From a checkpoint of a small class-conditioned image diffusion model: 8.92M parameters, 2.0 epochs.
Rows from block 10 of a small class-conditioned image diffusion model, named by matrix and row number. Rows with one number belong to one channel. Each number is 500 + 40 x the weight over its row's rms, rounded and kept within 0 to 999. All counts start at 0. Numbers have three digits each.
After each channel's rows are labels from the 100 images, of 14976 (inputs lightly noised), where the channel reaches its highest value: "strongest on" is what is common among them. Only what is clearly more common there than usual is listed. The data: simulated telescope pictures of galaxies. In brackets: how many of the 100, against the usual share in percent.
# convs0: first 3x3 conv (model.decb.0.0.convs.0.weight, 192x384x3x3, standardized in use, each kernel summed), inputs 96-191
# convs1: second 3x3 conv (model.decb.0.0.convs.1.weight, 192x192x3x3, standardized in use, transposed, each kernel summed), outputs 96-191

convs0.91:529501463487522510529555514444491494489553617484653449483516494496502485469489610494607451471528509599479519563531485486509531553479555508541458477511513546441421501450518538610491501495563567570506468501480434497547497490504530494516520528473481470470477483554526572477527518466398476505
convs1.91:468526536540505564499508540383528445493583506495486541529507504556526479506513482555479546562535509539552482496494458459456438523504505610440508513561513517535570482420455503467495498452480549527530492506536526458477487435505480533486555505453546486440427486447464583538498531569451440522
strongest on: tilted (61 vs 18.3); small (61 vs 23.9); winding: anticlockwise outward (55 vs 13.4); two-armed spiral (45 vs 9)

convs0.168:547530473519419500556466476509524504472384532522524506542482428531492498470460535541470495451446456513502479569582467409437520522460499487473524496521468495534493550570506554432468509536485494496536528506494526538467552469503538467458483474583473509581468564505475513509502517474496531559
convs1.168:432524481495481421510527445522407523504564541464467532440479441512522507494469517473511488529494526469519456535501527567505482523484525436545553559429428423536582559517528560474424581555465512522586495496560511511542432441601474512505550594471438602459515536515485556497538499565433525484
strongest on: edge-on disc (41 vs 9.3); many-armed spiral (27 vs 8.8)

convs0.2:497528497506508425507493535491480499509474509566455487503471498539544503440493535540541505474477552500477514441460486490544436522523541502415435470480485511547403458512521516541496491499478491489514464454455513562495456451524440535522549499388552497563512500484520446503568488513528474539
convs1.2:524478492559519460519517530453483518515501494483516501556459534457554467539507566490586497527546559464453518520441550564561527528504540570483533512511493486475514499476553501533504506463528485500490441491558436540500506617464484517437484443457560528466476532414487542541514512531452554431
strongest on: small (57 vs 23.9); edge-on disc (31 vs 9.3); two-armed spiral (25 vs 9)

convs0.16:529535456562494563536491469529599522509442502522505514505515499536509566528501504556494590420498509446498477476482483335505545468488534494484521480479486542505551612517485511489551518602522557490544499529515508482522447500507536515504493504496543494437476514533567482489550463529470481505
convs1.16:516422503540478455513467476533464462469466424556504499551543528439543494443516450478462517470535479535385475489541424463414550404479415494550486483536563476464457479510527430542490468397507503520514504503448483512446423545517505506452505489461508386532510444498518490471462542506550475485
strongest on: edge-on disc (56 vs 9.3)

convs0.129:485534474549511480504594504496601528530532524493581574480541511479445548482516529498535479475547591522504487559559462524554522523502516443491508504540545488477650556481517504419508508507458513465467472519555565567501511518479552492497525513515445514524531487505593479543500457512449490475
convs1.129:493488456459457546468510556547499496426490559478533636498465487540517476526448409541513562490526518544488533511559440512517502496536548527481517523478521571494507472547452536510419508480530502492544534441573463436479522495485506503564554468483552538554532518503556457500433555493525445448
strongest on: many-armed spiral (85 vs 8.8); winding: anticlockwise outward (52 vs 13.4); winding: clockwise outward (33 vs 13.6)

convs0.153:441514514535528483479460483534575531535511512527463524516506487452491508509500484484609509496507494424490490518492475451499552490537432603527554529481493469449466550474532552506483512476496497451504484530430464443517427524482456494515508512504549533472562497538461471519548513405491503594
convs1.153:469455502469491487487436442494469464519519493520446481524489524515522471540472555528471501528471552549588529506510491498524554462465511382535515518503448499487520508495487479474505452496479486526520474469508469635489526556479482497497519553452495420516510458470530573465486493481478520463
strongest on: edge-on disc (50 vs 9.3); tilted (45 vs 18.3); barred spiral (44 vs 9.1); winding: clockwise outward (43 vs 13.6)

convs0.77:488450449521510489561468498500505470528510537514487445554539446534509506476493529495532447528513512496539472475528492451524462488534521503542471507523485507563571501566497466500503445419514495525495554456492494523530510475511491534506543553474502503464525505517505530486586500503473554499
convs1.77:476505499583501512546499473494587488500536485555510502562449552480528512478559466527494500523530483511493441442447567523511514517562501522532511482562504499458531454535476526542490525477530469524434521503444589491478509474414461463472513476531491464486467467440486429502518628534430550471
strongest on: small (61 vs 23.9); winding: clockwise outward (46 vs 13.6); barred spiral (45 vs 9.1); edge-on disc (29 vs 9.3)

convs0.45:522551535481531485547461505509479538504471493535497529523478474517529469550482573509478547482445531414509516467468483410488484478494545533513508494469497532524475470503559515493570520497484517490545568510487466515484509534541463450527465482524551495526496548486564469458494509490478496519
convs1.45:506539549518524487533483539509517551578484464532543497491551401401399543568470515509474443494486475523541491529469571473547494490509450552466505532489521431498552513458508555548511528546535485536400468435544492516574508571518507447501462515511502505483476490447521488461539504528505410565
strongest on: many-armed spiral (79 vs 8.8); tilted (63 vs 18.3); winding: clockwise outward (55 vs 13.6); winding: anticlockwise outward (36 vs 13.4)

convs0.64:526475564510487492518509556505539486533446534502545535435490518505531492631522514539556480492513498479510544563531548509511551518534532495521487501563580494491532547496564532493488520534534529548500394503490464471517471532444478533521498474521530549471517536479555539511566489478509456484
convs1.64:561551518441564456483531552539536453444521471514499502512449436576507458584502472460465524488554551526465532536539489536565517509539563504521516494521497562536473463577565474491510516517503517565460551525482520464436493489484520450540553442492554518476480544466493544516472517529478480489
strongest on: many-armed spiral (100 vs 8.8); winding: anticlockwise outward (68 vs 13.4); small (63 vs 23.9); tilted (62 vs 18.3)

convs0.40:500525543490437482507509471540466508498470497517487485502474492501504576528502509542518554519465431504538474518560477425489521519533515526488472483491538455511465485475478539526532511523526508473534507514441479513474484548554499510504487459519477503552483483460572532498503527488564508486
convs1.40:443495535508480535518531513473480528494463511578521519504389574516492502507468496490508480550471488477470543458541587499468438542501467501522490504504477518510532505532518492526434430472564448428539515447448511424456492467452500523494526453530494545499533486543564474507576465506483436557
strongest on: irregular (100 vs 9.4); small (51 vs 23.9)

convs0.46:455469533440467509543467550554565500495427480580437434412494485439467476554501522482385535529483561485496491551570447530550453466557526411421464585493497484524453472441530520507539507515492460451486473477531558524503509544533427469495434502500469500539524609521405535457526477446612530489
convs1.46:494488474512536506442478520567519524482487469499519520488544496531488441504535490534549487483496511535522440459489549466447480465508550558493560509573511541547519622462481523550451461534504461576530478541512538439509483476524492562552584457444426588508460487467537534479528392511504485443
strongest on: many-armed spiral (98 vs 8.8); tilted (77 vs 18.3); winding: clockwise outward (59 vs 13.6); winding: anticlockwise outward (40 vs 13.4)

convs0.53:450521500485452514486516449484495513489462551458535467577444481525522495473495433477513503541481487507489472567531523497571530418536525437487467489538455531578491526511514525476515478563463546472527515524418484439489510504429509477502492489421485498394500516535518523462531480463456514403
convs1.53:459404504446454504455436509479529495504486496529533452476416534524532462477508489589523440493500476517490542523450555500545520510553455414498489515424494450494459439499525503509467485483495512467556501514504511525416460503537496535467476520503460466542567532532552488445494482444435478503
strongest on: irregular (99 vs 9.4); small (51 vs 23.9)

convs0.12:478471529509488525483566567533512511482550471511497477429490470470505506454485428529496510531491504431507479445513468450523498515472523464525556571473503502473517576531516509559510492475512533422436463465510567559473472490497538457519474473499534480526507521500463470506510531498475511490
convs1.12:496509500529481474512490473518444535458493483534503490453486495498560593463462526519484641463535485498505512513504518478501529523507476466425564452490506497423427521536471516510487520484486533501463432453434590465403479462444545500491602524459503472487493510500515435576479495529489527531
strongest on: many-armed spiral (69 vs 8.8); winding: anticlockwise outward (35 vs 13.4); winding: clockwise outward (34 vs 13.6); star cluster (30 vs 9.1)

convs0.70:525460485486509499476485521530540522482441507481485528464523501523542496470531537516505471571495504495465540539498488450459538474490513522524499498528515536491511483553537494523492539442513533493536481552490498552523460548483401507524498549513495488492484472509482520491493498488505523545
convs1.70:498544486447538446505491448496522501529540477647563593524549425534487516456461550490531490423528456454529536525474580523494486499512510555530515455522501548446425545474504504492459498510544455524519465429484533486461521467464517445467455494452450495561528531506536515519567461494516501470
strongest on: irregular (100 vs 9.4); small (56 vs 23.9)

convs0.72:477455514525482470459501456538503472517520509511539471542486472523501473516523512500524483466491469500519485502526473509442502527463496529550477475498463510455533570485517441573522504484533481498501451474501469424534496529513497558502489450485495450469490528598504495511540552475485442502
convs1.72:527541568516546494539516499474573475561515487450540503552475505523492433548476511548412537508498472519456485514477552559496517569534535456487514497623486564474442524500551466532448462447509536535495451485471498485559513422459535529529520515514508501497473478431522485508589484478474519477
strongest on: many-armed spiral (98 vs 8.8); winding: clockwise outward (77 vs 13.6); tilted (71 vs 18.3); small (48 vs 23.9)

convs0.31:586521504558528498579551578510566489533501572530512537382507496558521550514535527500509551545506404473495533522545516526479541550506562467412569458532506538500481506469542584528518558511486484501549520527457492429467501548543504513514507519508486555473477476475572535487533503433560482539
convs1.31:607506470480469553538488519517571490506499531524583553487462506480463465445449487552439569517543518506533510477497496466475543547468514506545471482513530506437478530471569533501499538512463470489554531532481481488517522440520491557566525477476542483532535445531515452605563546456411488490
strongest on: bright star with spikes (96 vs 25.6); flattened elliptical (25 vs 9)

convs0.20:528516581487494526521435441553484522504508467465461526519498493540480505475522434507492564494508561437512506432448560475476496529529516530468481501475494494572566459446445537527556518492559490519530497527467551540493538545498542478585492484473482528531505608501547448482473455484472481519
convs1.20:486536488490508514489512530533529500436541500452542486471491512487454520508529577563466493533428505506485525471506443491523532540408454419478516481475570529496508487473466482497560482368441521452518538504475497585483490544474542514456470484519493510506515453478498513592474533391509425519
strongest on: tilted (65 vs 18.3); ring galaxy (64 vs 9.4); small (48 vs 23.9)

convs0.142:500472549524509509463469596518502508539472565513529498460525508514523431435495481529568516542528434530483554489472532457515460518541466576615527518453521491541552526533531521538553530482505450471549483566512416525524491514522472507533532478551527498494512530528543432486546530520461493528
convs1.142:515447534462549489516485443476402466543552503502429496532538452506438450498535571580519507472524480516470556481483561456529551471496513517565526516545549498539480492530532445451490496425521494500557541529536526451606434496527483508537488549492508521458470486432502482431513534508465540399
strongest on: irregular (75 vs 9.4); small (54 vs 23.9)

convs0.11:545491501529440493491525526525527489467486474504488521452481521514495528506536533477510471474534554601499507530533428479483470454518551538542517501487479526470544430562572570513520530486489571468462449506506553531479496502508468487570463479522499499506499465453537536567547493544515567474
convs1.11:519500489541502498545517548468456469465464492495498481488582470466467539501446558518470480613531563461437428493487548463528463486480464457506503463575519537526500550500486454548527528541462461536553496616504561501522539463405583557495514467538414460511450514499495498526492495496537564416
strongest on: edge-on disc (99 vs 9.3)

convs0.21:535507491488502576501474514433472532522480588468477602531547491525455507575489561522524430486467444436420466461500494456512539482483499530514409500505527503485488518482546460482440490479580474466459516528482427479471554579540507508527485462400533476483506459541486499469508533463422514500
convs1.21:436521585495436568494497478530476507485475554481509464535499561517574432487511562470508495540473465482482480540500494508512587562512466518540499510524498495549464520441509588543550454462474529460535479527571512465459516486488488550535547581524512551472481459396516519441529434495486496458
strongest on: bright star with spikes (88 vs 25.6); edge-on disc (33 vs 9.3); star cluster (29 vs 9.1)

convs0.141:521466450539515534526462565461548516497488480439470496446497487532547543426504575498476517552490496496570524551455499489582501536487422486447594515610545554503583541471491516509493472502535529522554499565437415472491539605548535513523501538464508490546531545558515497532472483485445482531
convs1.141:464473558538457538447511484620544529490539545436459550484517497574564450551503486547491546453516498488506465560508514525424520465575458470459515494541520513513547514510477519440541536490481566514506563558538539517581522412601482550568496477456491468503540499467500532426492493520542473490
strongest on: tilted (62 vs 18.3); many-armed spiral (58 vs 8.8); winding: clockwise outward (49 vs 13.6); edge-on disc (31 vs 9.3)

convs0.25:441482522471479508507490501536460538520475512489471528520487525558562492513509506474511630544545476509530482534527515478541484518503543490526524485541521531487527477500567560557476528534541513538612501482516473477474534512496511479515487544475480500515525505461545523543463521546516521500
convs1.25:581512453588533536520501483493546442513479525502464524409462577458504533536519499491511515464483502473519513537438529529508517520459497527516429489519505513556438590543495484481583555530469464461449487514455495467537472533452542553458528524471513476473494537535529508506485529573488524496
strongest on: bright star with spikes (100 vs 25.6)

convs0.161:538498429515484526451570545493456486496493507505615473496511476474463448507474458525513487452488515510510499477480487511459470521479476482570563497470451532484564495498546518502502502494561493578509482524547523457501502461471439515545493464438475461468512584648562511500435501549518505529
convs1.161:570526449490510466475461421535516504515440464517446465551467412553430457474495495567544502536482482529502464444514549516566543480517478523517486531563458518483579505484579503494553533453568562552495530500529514462480491445457495541569496528534512405462500565466489512549422540513490617520
strongest on: many-armed spiral (100 vs 8.8); winding: anticlockwise outward (59 vs 13.4); tilted (53 vs 18.3); winding: clockwise outward (41 vs 13.6)

convs0.134:463473581497500486542474527524449493521505514473501516494499503509486470490515442545432562536494572545496505476558478504421458482536520443533460495549535537517497493502497531557474517495569449483546493510521508509501519521512484565559472519500480461501510510537546504485481481481509524470
convs1.134:502519496563516515444537420474486469430420478475512474505497539512443491540403442580522556504497483528493459516483482458548424523491584521533558481517496548491484456498491525497512462493524490447500557497504499479496530528406539483481551488470472553566516452564461501509569509439488569546
strongest on: tilted (86 vs 18.3); ring galaxy (81 vs 9.4); small (65 vs 23.9)

convs0.136:446490476484457513513487525564454504512521533489467497446486483489454586485484481513495468503483552566445495526445497526538564534501542541523469478517492505536546491452462478554537517530459481497556510511468479473490543402467486494466475526483485460552475612576549516514602492550483556496
convs1.136:487531481542528535540611461461466507584582473500543571480489514425508530540492514479530495462513535487549553549479512506504467543519488495456448446511579545519539488455479474489545465447538536529479553449572471543473439573474533507455424450536482580513499486508451523498507594451511521565
strongest on: edge-on disc (87 vs 9.3); small (79 vs 23.9); noisy (62 vs 30.1)

convs0.19:483521515562502441517461519521486529499425460501456495551519507471448542550487464517451512456496592516467508424472617475546457509546585517494497497463461514530460524586523485508526576439475567489566466527529538520503507452514412508523521506496540542475502504529480428486512490507480502484
convs1.19:488498512530452487500469454417494507547519553495517502491504536548405515483522511460488503425540551470423502546532465516524448466462440530480452471522497511499466511495535447464550460487491532470497507577469485483450550517556521523496546469441442463529535493474523453475468481451545426560
strongest on: tilted (93 vs 18.3); winding: clockwise outward (58 vs 13.6); two-armed spiral (53 vs 9)

convs0.162:475513532492466505483528497523470530475475467509459484423491452548509522542487457558450587417480526487506539488499508458506475518449523498472506553536494458465428496492556553499522536501532453447496420546480504459478452484498490536525460529409513547437546556519497457499457482526460468498
convs1.162:543499515499498516488444450491525520483498516479497476508403484517494464567515535539506544487482505548510505543513519474480457417514437488515469612472482487543486513542513501557505512536473561507461478514504510503542480455511508484501512546460532476465494525432486509498445469485473523450
strongest on: tilted (94 vs 18.3); barred spiral (70 vs 9.1); winding: clockwise outward (47 vs 13.6); ring galaxy (27 vs 9.4)